Weights of a small image classifier.
Model: 0.601M parameters, 24-pixel images, arch resnet_bottleneck, norm batchnorm, activation elu, depths [4, 4], widths [192, 288].
Training: 22300 steps, batches of 384, held-out accuracy 79%.
Data: trained on larger renderings of crowded toy scenes, 94.7 epochs.
Rows from block 4, named by matrix and row number. Each number is 128 + 24 x the weight over its row's rms, rounded and kept within 0 to 255. All counts start at 0. Numbers have three digits each. After the name is the row's rms in percent of the matrix's.
# convs0: reduce pointwise conv (model.blocks.4.convs.0.weight, 72x192x1x1), inputs 0-95
convs0.17 102:153086141142114109149142155090119115149126168056129104121140118190125129141107143178126149116152106108103128104112153093169138135110100123148115087081143162063091156094152126116130103122137121107136124125158138134107162113131098106142127106118152118110106129182152104166133144062159121114
convs0.18 103:106103109151117104133138159152132170152118140135127120122079151117120129125104135093104127117165150115122139173150135127112139126176142149090149076165148175116169112135151114136109155108155138132108125128122116099117118124120127149108139081094126098165119136108139168111148113154132156145
convs0.19 101:122128113081160126120173051127103096091151139129103135115111136124138123164094153144111128134111065127138113103100128112139131164189109113096140153125114142106154095142122157148147168097155088142169143133092133155156114111132069119065067148136135093132132133109091090118145118133095138127
convs0.20 104:127080144139097219146106140121155124130112178136121116106117124148150139114124109114152147116139136146147078137093103123104099125160107154163138153104137092150076156118133138111109125134129114173095131159096123140135117144119134170157141134105152149129125127127156081134096093122102127115
convs0.21 096:143128125109124093135153151137151134104082100143124104096178145110071136126124138111142166150100100120115131146102082120156132129150126081127100100154154088122105172138063147176171101135160105122100117152098156138109139150133171141127139132124142119101134075084160144123154117123160147134
convs0.22 099:125133121149096115117124177144108130133153111181159116140137150113126123155087166138159160142141138145126153123084151128092089155093166154156107147158128113163124158115132077114148098131130140138141118113135101143084147137157163105134172133156102169145167088156149124117148162178114155120
convs0.23 103:137110136121113127119098167125191124086100112118126118102184119110146129131117136145129137147144137119158124138102068141149133116104127140128173109104158174137177148141156133104120141074099119113095147155102128105102149127133153111147127059120119078117071105129126154143152138142105131136
convs0.24 101:092137077130142133098130108162135150167118088120134162121150128112138095166103119111064163105154115126109155120111122141163145157140095081129129126123130114131106091146105128143126137146106162087111061123138160112133129141114110122091100166130180118165151135096152137114142149157130080098
convs0.25 097:135149135127163136107151122151168063136156116105123135154122119147116131145139136105121169121153142158125121109141129115074128122153126110152128147149117115067108116119147089181121104164122085105127137140135129145111126156101106121125044094101095124114107101119106137091170119143112160095
convs0.26 102:108078128121105170125093105106077155124151125141126143130092114114115113134139135138151127117100134098151114120142095112181119146183129094164149137132111094137158155136124140095198149169109108124126117138159138103129086107154157145133103109115070103155120115093091168103116121119126176101
convs0.27 106:117145157119090121172089119157142124184158140138102138150169136126143130119164106119171092096122147134088138123149146115165181136115065085157144153117137081103149133117164120137092101134149138153117124090135151154132122121144110105109154139172137142167133126120175106144126117133105121099
convs0.28 105:146120130133164136127111151124123087150131148102140162120144192121149150100129144194125127150136146143115131147109127134133160114147120164161117108150114100137132139124107161095118170101140112097159129122117138124106121136157185126130096113099142136134140090140140169143152129139166168117
convs0.29 102:152101132095123159167108136090116106149107135118112120186105113134104112136108157164154162132099122113116110125150114143173162146155167128119121127125134128110125069139137136097108147152131099112123113105114124123152143163135126138115158136131115098119134168120122108147098124108141075175
convs0.30 097:124102118162104127136107122155152169112142064135157124180102091146115127100112118086155168154098177108104080087143138121088157142110125115100117125125116160121123124145121108136143086084069127128131129110127146113088111109170099113111155139138134116131104127150139099111132098098116143119
convs0.31 098:158142101141158157125126149101100107161117156078124135119126113151118106091127123083146126121122143124136151125097103098134157159106143091161138164081083155142144123146129150168107124138136121127113179093085101136137131144162110120131137138127143150150106136144129136215121138120140106104
convs0.32 095:085110151137136101152115128090131145114134110160069151124103165151098112118110122133107137122163181100160110102139140158130141156116145112156150105130126084073186132096102121133120105169124134161161120182135122130107152135129127135101110127101167109114147141147141118153122120124156137162
convs0.33 099:129111112129196112132151075134174118101096100124133149150151097100106128128139188093146093131123040136119172146114098100134149105096123127093142172092101097135163131119121115080117136152159118096142122107139111113138123095140080111134125105135146116114129127131111137132151116137072130097
convs0.34 104:097184096129148119095154081143096153131098094145132100136143105135123106124120127111152168137115104127128100106130122128140133139136105131123184085160102118110130114114098140136072123134134111123154125156154076127120145142127112108109147129156154185133123150074174152168126119139138142110
convs0.35 096:142180099135113154145119133112110142148154102137113139118114104133124105131100131122152141132099128118183105119161125110102095142147200105132127098168117101135140107132089140113126086120144115143147168147171103117120120124106128144130117104107130081104146117060156064132173133126136107137
convs0.36 100:129121127095141100125153131106126098167146043134128114093142102144143123091142113137137116118117101096115116111177144128125105123129153143120106144172127077167139111098120094111106121112102115130133126129107168102107126117117093169140199154115139158132131135111104120103146116122160153113
convs0.37 099:135118166127109115128091146141126114138088113146125134123132133102155116107079112142116171118138186165113119144126158131125092139131105143120139150117150108173163121144121115126133136123157119084134141080117082140158166139147136101121166147178098125138122148088102136113169103098140147110
convs0.38 099:089156110151122132103122081158138140128136110111146146101076139121098130068154167118116151116160135070135127110106096154133125104169099139141131151150115141107123106160136105116138160151133120145160155104111184103111079125112115123136149140126106100123122143176107106118145138128105112137
convs0.39 102:150084132163157121155128148170101148124141151112132117133124112147142100173126083141143118158097128114120188135110124171139140090159145077098073134137151126110130123124096105106122079161113144133147133163116155135119126063109119144139113107127120124124159150068120090109123140126111146154
convs0.40 101:103131143154158106131118144125142139123149089118139122155144119102114094119084129115135151055127140137172125088103157091136140123129132151142099101121113137102170159174096140128106174162115100170123145139137142161100104109149103164135132116068132104127142130134113123137136123152117096090
convs0.41 099:149091122148106108136098137083126141105123125138121141108138149137142140139129104121100120093089074111149128148089106089105145124113127104147141109108173177162136150107149138145174135102145136120114124084147100146160159140114144076177156142134107103105147116143138143138137159139165114110
convs0.42 098:142125148128081081131141166176165130134101099088119073090152147156104132089132082118149145160111124115119149138099088120150145097110132126147116123062138163151161151116095149091108134166105138121114145092117137134112107081109121089127147076147121131105153114118131115126120153078113111163
convs0.43 099:120146098162121096126146123126140127102143122152118131133134120082112120111071086139108161104146163120188107170143118106150144164103125099097183115119135091111119176172102139134124181129085085120097110141109104154146127144116161151170102130124147153116108141106153133091106154142101148167
convs0.44 104:093104092100122148117110124155126161102160156156100130109130135095104090130176202141084156156140107156093074115152109104132145145118095137138139128106093148132128110118087067119135145145112135125123113141143100100121112120136119078119156065133128150135120108090144146125114136104113158131
convs0.45 101:125141121076116127120189081111175132122105110143094089134137133103082096180126139129092085110118147147119142118125114142146143106095122135136088083164104124127176148125139129128156125117149132130117132169091119111092159123147106137116126177135122084108110168166129130080098150131101157115